config = dict(
    model='contrastive audio-text model',
    spec_augment=False,
    loss='sigmoid',
    text_encoder_fused_qkv=False,
    text_encoder_qk_norm=True,
    epochs=29.5,
    weight_decay=0.09,
)
Rows from block 3 of the text encoder, named by matrix and row number. Rows with one number belong to one neuron. Each number is 128 + 24 x the weight over its row's rms, rounded and kept within 0 to 255. All counts start at 0. Numbers have three digits each. After the name is the row's rms in percent of the matrix's.
# fc1: MLP up (text_encoder.blocks.3.mlp.fc1.weight, 512x128), inputs 0-31
# fc2: MLP down (text_encoder.blocks.3.mlp.fc2.weight, 128x512, transposed), outputs 0-31
fc1.62 029:148106129096168121131167086148118115143142113126143141135128134162130128147147201151146103108090
fc1.63 101:150184127133121128161086126159124119150108150094143077129137119123120150108138159118130110120091
fc1.64 112:126117132122114132101112131159117074120144124157097147109126157096141180129128123147145127101123
fc1.65 071:101151140118152154119080124157138094135108119131146160130162122111139084142086140172108121148103
fc1.66 098:127106121156163164152134121145155058127142137085110128112118130152164104124117152121128147134131
fc1.67 087:168094125144131073127157107106106106138158117088107153135129127102117135091133082127121134115151
fc1.68 145:130142111107134114175157151094129145160140130099131121117116095145098114080120136120067157134098
fc1.69 060:134160110132126160105119092133105131155101125156151109117106127167164120108139158105149133167103
fc1.70 073:120163106143147144110139112088142119149180092074109070139075182162150127091119139113133128178137
fc1.71 103:151144142120164080148093108091124129167139109120111118097148171140122169154136143145128098129125
fc1.72 155:147167140108120059121098160166117105145093090094109107119172111108154177127155106124136162118133
fc1.73 034:123111118134115131153088132110129122134152167156113106151130109114167115128102130151143142104139
fc1.74 140:149152181101173129134117115148133096146147121143101138137149134152112129115164164119097127110158
fc1.75 062:090088120121134131094117136112111125111142109090152140132160132163155086148172181130134099140108
fc1.76 093:114139093143130095118126111120117181158110103174130118134111171060081125155140125117121128119129
fc1.77 140:102118110138129111136120156110109147089121095145109118151098151099101144137147143075119124128161
fc1.78 059:100142096160127126095089147149146109161099130124157127119172141138151140141117119114142171155082
fc1.79 078:135100108136125104090137110121092143144140164102099129176119147135098141127134115080097175122138
fc1.80 094:126105122104149129095136162109124141138148188112135123129111147090167123107125099134111111142121
fc1.81 031:131195154145129119141149130083167127110146126117116131114142120143082121140114076196092125146129
fc1.82 270:125105128124157101133167184153116100133169187118152144122137105133110180149158118145117139124130
fc1.83 094:147136132132122171123116131114138125115130091093091162166112148141118160100185150112110153132143
fc1.84 099:131090118152129146143117167145177143097096149097171147113108134113139106108145127100117120100136
fc1.85 173:164166133075136091178143140156162124138141117112104100130151112071149181159155141116146171128131
fc1.86 111:121155149123141114128121065145129132138146113141134113169168171095097139189125147120109127131136
fc1.87 075:124093130132149109133155184152112100128167188113147143127133096134105172143145122150120146125138
fc1.88 060:107126135180104134152074139144132130115066124153154151127107097121157140112132094111116169117104
fc1.89 094:131145105131100131167127165105118145105100145181120170125109154087139119131161116121127159132164
fc1.90 091:128106137147142081156131130145091139138128086123148145141110126117096078131175083107107108159124
fc1.91 068:163155089171081149126179132131141139103157130148086157143115149147133119155124110129117099122109
fc1.92 064:116101119154149116118118121168142114134172131144108106174118161084133147152136105092131178198086
fc1.93 037:111156095138149115150125128133106172171120140131157101161142133105114110130129108090157150158156
fc1.94 071:097144152114145103144103125135156124134144147131149123153119109128136147139095117170138103155117
fc1.95 103:112166158128125125109096118117127113117133140132070128152118095125134166174140125151110144112126
fc1.96 057:145101108184117097164160113133159142156141109111142143136096150132124113152147126138133137126114
fc1.97 080:107152148080100154138169125149134141126152148105117129119123193178124147143163094134095096127133
fc1.98 052:139124153132112134171107109153113143079120139107105084152116151146198157118143133132107145138076
fc1.99 063:076096115114097120170139161173153136112126096139110068110120116092125125107125100103123139122136
fc1.100 094:130177158134118125170113138115144049171113158129104168103133128143128137105132114156098150135107
fc1.101 054:144127128145156111083176122135177140144126139091184100141101146158144157132119137165178115130102
fc1.102 133:136102087096114151139149106105110118168132122149087139074182120095151127138091134102091107149127
fc1.103 097:145136102102148111165127118130172103130188127138121144100095163089119110146121127108142168160106
fc1.104 028:099147111112163123095121144085127095113129134152119130158105141102134117101170135151120122110165
fc1.105 165:118148114117142099114129141142144115143148133173108102117099161071186149120167115148117112143105
fc1.106 048:101098094129105108175105190121132163086092145156110127138130136096101150135166131122159138087159
fc1.107 100:134195120093142096124152151138114120126130094149087145111083182120120149129138131130099126122121
fc1.108 036:175136169126140146188107128119156084099156108128111163139130126149154144092135086122082096150141
fc1.109 029:146095135155122143103121116095138102059123107105115103146113101163194135111144117123125118129113
fc1.110 063:135150113117143128124122163121108155148100116141193093136108133109133095202131140139108101137166
fc1.111 055:142149130162122130137073119155107116136076106065144172094081127115138163140115116133143138099129
fc1.112 121:133108088107124136128158113107116115164127116118089161080176127085125132136098147119085094158135
fc1.113 157:153129162128091077162107138153165154135096143081122132119141140104166182125123108146168142153107
fc1.114 058:130159116097172113133153079131113097136098110151152109106122091157159128131099175117147103160097
fc1.115 062:143109109178096086133172131125150131114110166131133141114106122113127129129119112123166144102079
fc1.116 154:116094113107105113140097132169106076158154116135073127130132152115162156141142116105125136101160
fc1.117 098:158155086130138148129110135142104099128146128087133120138119131105128125124107156067106153166137
fc1.118 121:120157123145119104106083134109143137164123124102144115124170110152139168089113090143134121097123
fc1.119 072:132118145088152107139157094160125115148124116130168120125145146138173111138111153128123144161110
fc1.120 146:118156115141106148077108155138144074112130116134146115107179113124119148129170145116079170128091
fc1.121 048:114110121124144134115112142158107138126090121130189118150135125109152140118115120178120134143089
fc1.122 095:135107141116160129133123165122097137119092108139136148156095148145149141142139136064103095121082
fc1.123 028:104159138177152097117166124084140122134118094140149151127103142119149096116129164140113129129129
fc1.124 089:160159136096135121132126105125106119132174125166129099091139090161128126141091144114154114113105
fc1.125 177:117136113131128120087076173125146169118158130127160141120117155153119127090139128150116114103095
fc1.126 075:115123120123163112122133104092124100124169106151102114152124163079161131117147123165130132137140
fc1.127 102:147139150113181130163137093140150110126154109117166127092136127123124126123104150117127143123139
fc1.128 063:137133100160174163107101177103122133139143122175124151153107095180117122138139126111166117176110
fc1.129 066:120129145137081100103109156150115165106108197098082132139116123126130113091119129128149133138106
fc1.130 115:125142157154084127158126153124130076183105136150118135165081173107122139102152098168111099122090
fc1.131 103:109169153146126191124116153161178069105130125126142137098139117098117133140159113105092077125163
fc1.132 227:139137093102140107131107129113141144132130120121112122170113146092150111104144135150116100131153
fc1.133 077:153109113154139146161133118130106075136138110142106110159115123137128174159150096141157120129087
fc1.134 014:130161172144105160138093127092135122183103166114100140131135177153130080107119144116114181085112
fc1.135 028:109136096162102108152061132094112156117102142161137104120085113130157120165122152135141137116182
fc1.136 125:110130126110085132177153149097168089115173161085118145099133159102141158103134089104120172147143
fc1.137 062:123129136152141151140124097144151148152118125083080122148164162134136145106120142110116136156109
fc1.138 051:119108123100103098125116098131132107105123121153121121146111150108103129161156150127129097132123
fc1.139 168:096127107149108142090088161126148123116154115119151146104125140154122129098130143157116102092106
fc1.140 101:108154116144116140145147132152143096152125114112123105141133132101144107144161115159142151125080
fc1.141 044:146175139111111128174151067145116058150128121131112123120119122129110105158110159122133111088139
fc1.142 118:102109127092094146152102135122120155111129132113132147121120166111117179145166162121131144136124
fc2.62 024:122126124162130132147114152136136061128107155153131145151150099122081141129123109149093133132160
fc2.63 116:126112099194122098120151109060159128093180112118148151132122127094149133116142127158149157122095
fc2.64 096:109080137112102140137130156115116118152104123124111150117150118113138116156154154130118127114151
fc2.65 042:161096145123137109128129124160139123174124117117114117153137134146106128107114084075114144092163
fc2.66 080:131128126137136113107159124132161114093094117176135106130154137150101154162146117108074153136149
fc2.67 074:134170133177121165106081140146105142133105123138136128124141078138101117155133148126126115129103
fc2.68 208:140147140150103140164137084095117157103125119129128092133105104116101123116125136137083168141174
fc2.69 059:097140154163127107171132178115112130149144124136143113095121120126092090123150107115129160122147
fc2.70 068:097129089083150107138086129137133145130139159102131149096158131077102110141119163153143120147137
fc2.71 114:160111098100124151156087126104143114120124117120108126117131141116105067133162131133120118142150
fc2.72 206:137147130140104094187094133106118162153122143109115091120150115119159154138120125147152127131122
fc2.73 040:112142140127169138123084115131133087169113156129145133094134101132151133150119200118125166115080
fc2.74 165:124127088115105134113081154149162129127144138125112120130111110104136109110143129142132126111148
fc2.75 071:134142146135127140164107165142110105144172125134137119149088150124142145110081136048139114093118
fc2.76 053:112127127162156158172101111150133121124154108091127134098140076180173152103092093147141118163119
fc2.77 136:122128145162133120123116176159164154101137139096122114119134133125092087154124147143095099170101
fc2.78 060:117108147119169097160160155123089144165084136113133099111141087096098113117122111128143174119159
fc2.79 064:159149098162138126141118162124099147141131098157147153108162149136126101122074106149138106111128
fc2.80 111:166108130153160174114109127171152117108153066148105133139134180111155130118122128098115109165141
fc2.81 029:142087153118103116134113146134112150103085090121140129144178092104155166137137142109136140176099
fc2.82 242:118140086155163107137147135134114108132116209137126112120164099133136138167173149173122127128167
fc2.83 084:135097097133116079151115132192178094147143171119133106101167103094091157171077133148138110144152
fc2.84 110:145100135152113120107147126138093164096120118130170130133189155136127141116146104112122130146139
fc2.85 216:115144105114123111124080082118123126146129144124123140109128107120131174121115121150116136115129
fc2.86 078:123115132169112143121113158148124145174085128116111145102099088147116169091105132114098160099173
fc2.87 036:116136085159184092118171123127120110122090182149124099127180103149149120160150148169134096123160
fc2.88 073:141174140164120093093108079105130117128138147117127146120096132117154112129153134133118126134111
fc2.89 070:177137172130158119111118129141133146187153137086153106164138121151144190127080117134118070151108
fc2.90 100:118155111123138076149157136136120147139143067153139150144111103134115113146189113103134087166107
fc2.91 029:118126126090139150136121098146113154144128116101109084105145119077103172162125145129135133125120
fc2.92 057:147125098117140089139102158131119112111100133148138107120149088128196143162107127129154150176159
fc2.93 045:133128157122152086165126158117126127153099129101125149120111093114090137129127108123137183098135
fc2.94 070:159108140150070091127138125082102132131098135115129101104105116109137128128183118104139128116136
fc2.95 123:145092157151134101163128146101125145141098122087104113146130163100135121146112142179135125088129
fc2.96 053:133145168109106115126158138120138162085106125143158121092133133110062121119129112111146140139094
fc2.97 087:175122138120132120093127132125110159149102133129062109114160115106117123122107168088100139145157
fc2.98 046:120139091148123125097112128080116110153158136115132168126101119120120125128127131098134140121178
fc2.99 055:132130139100154129122133116090181177118109090118174178093153110163100135145148162157090193139125
fc2.100 112:136154114111105161167137133075101155122153116152115129125132138170100101135137149125120126153119
fc2.101 057:139109161140063125163154123107123150124125113170124127107135131112103115091105115106149157137119
fc2.102 159:105113104130092135120191139143096132150122113128115193073168135084103153133119115099106072167125
fc2.103 081:150090122122114114142090148120118130151115130142112073104156110163146111131124153148143106145168
fc2.104 030:143141182129122117159163146180127142146134131159112147154136141158118134140141105168102128150094
fc2.105 165:149139161133144145141125129125111120113147118146128130130127154145134143144149127158077171133149
fc2.106 042:116157107107099117097147102183132120116158108086179128107164128152115150140124117147110102144123
fc2.107 084:124099146110116125091143130087162173083118164134127120128149141140171136100169090115142104110120
fc2.108 031:138126102093144136082162087108133149110096161145142121135144141118120127184150148117099124114124
fc2.109 025:108124137134109124170112129148127164162141145143151133127133130101123139151133132152119172165159
fc2.110 049:149146100132183129136141139125127107143097129118110112099133089166157176130142105123116113092105
fc2.111 051:128161139169106123127136073068154108123152167151113145122097122100150121143137118136105155124104
fc2.112 127:141129078136091152145177124135115181144116122121094207087159135102107150134121110108112075148110
fc2.113 193:126149128107086079155117095089154125132118169143145144133167101123180115108084150102153135143135
fc2.114 063:135156129135092183169091140100065117133094143130145106110138131125114125148175132095173127155124
fc2.115 063:123149150091128141123151131113178174100134112126162097113142143126092128120111123151131147139106
fc2.116 146:120089139093122127110093150139147141148108145171116181115120102096130141129124133124131133072122
fc2.117 079:185116074119128100093102137130141155123115119116100143103132153114139096165111144134092143170144
fc2.118 115:135121123105111068132119097131124122162146140150129136131135113137153153124125137116168131135121
fc2.119 094:139109105121120152088108143164140141107183117126092127085082184152142128093127120117121122150126
fc2.120 118:127081101106151123101177121112119115117143136142134103130161145127113143060114107147168137082144
fc2.121 039:125143147145113122146099118144165095139131120129096169163115115122100130182152108111169135098100
fc2.122 082:127124109119125103132125135130132097132138138131112113140144159090113089138104106119119118105148
fc2.123 028:138126161103096156116133156109169126136123152146129120101139111128115103148145101096121141137103
fc2.124 076:102097150129116129126152168142135155129092127099141120127165167111153104124152112131106118113143
fc2.125 156:104131105135096134117117155150159157153136113169122119119144147174113118126076135141092110146119
fc2.126 072:160155156139089157159092168133100134130131135123130138135121151144123150168177128155118144136098
fc2.127 093:119126117133128109084110128147105131128115124108102119105136127135105131176120160119097112141140
fc2.128 064:186150129153139126125166132151174115135121141110139171112153110153102146139099127094159157095098
fc2.129 054:149134111120103091166157101087187134138179096123151104135127107112106144105142112129131182116129
fc2.130 125:131141125091116107124156081080150125153138136164117106103122111169111119165144147143118129136139
fc2.131 108:136101114142114089090128115140145197088132131096126127120136132115084170129152153114079138142121
fc2.132 222:112121154150096114126138150122101117088146130115114088136115121135114151087133128141120090133129
fc2.133 076:156160120149100138107126138116151125092109119127143112142163144116141138185187153126133110107151
fc2.134 018:159120113125171143106170117163177130080166139159117116115117113131133148127121129149138083125131
fc2.135 033:120149146135126106107127088144089092138112145091136170120120113107178134140166145108109140123080
fc2.136 123:114134134110127117130084104162181141130143141150131146131155139084102144119106131130126121099125
fc2.137 077:095108126150134111173121135114124119128134169147150114126107105138117115139134142125124124151120
fc2.138 046:132129201163146136155128139129103167163113145100126112137143134155130170132150087147101167152081
fc2.139 142:097135120123075126135102142116140172135114140149129133117138174153125107112089113142097134133111
fc2.140 211:123125134153111167131131123143142152128145103147135150160083123134134110134159117147171114112136
fc2.141 037:129076184165089108108120162123130141127102141102135090140159139153161120123142083134135140164112
fc2.142 126:136181134108098143176104132148134114139153153099117123116170123103144135082125074099124171137156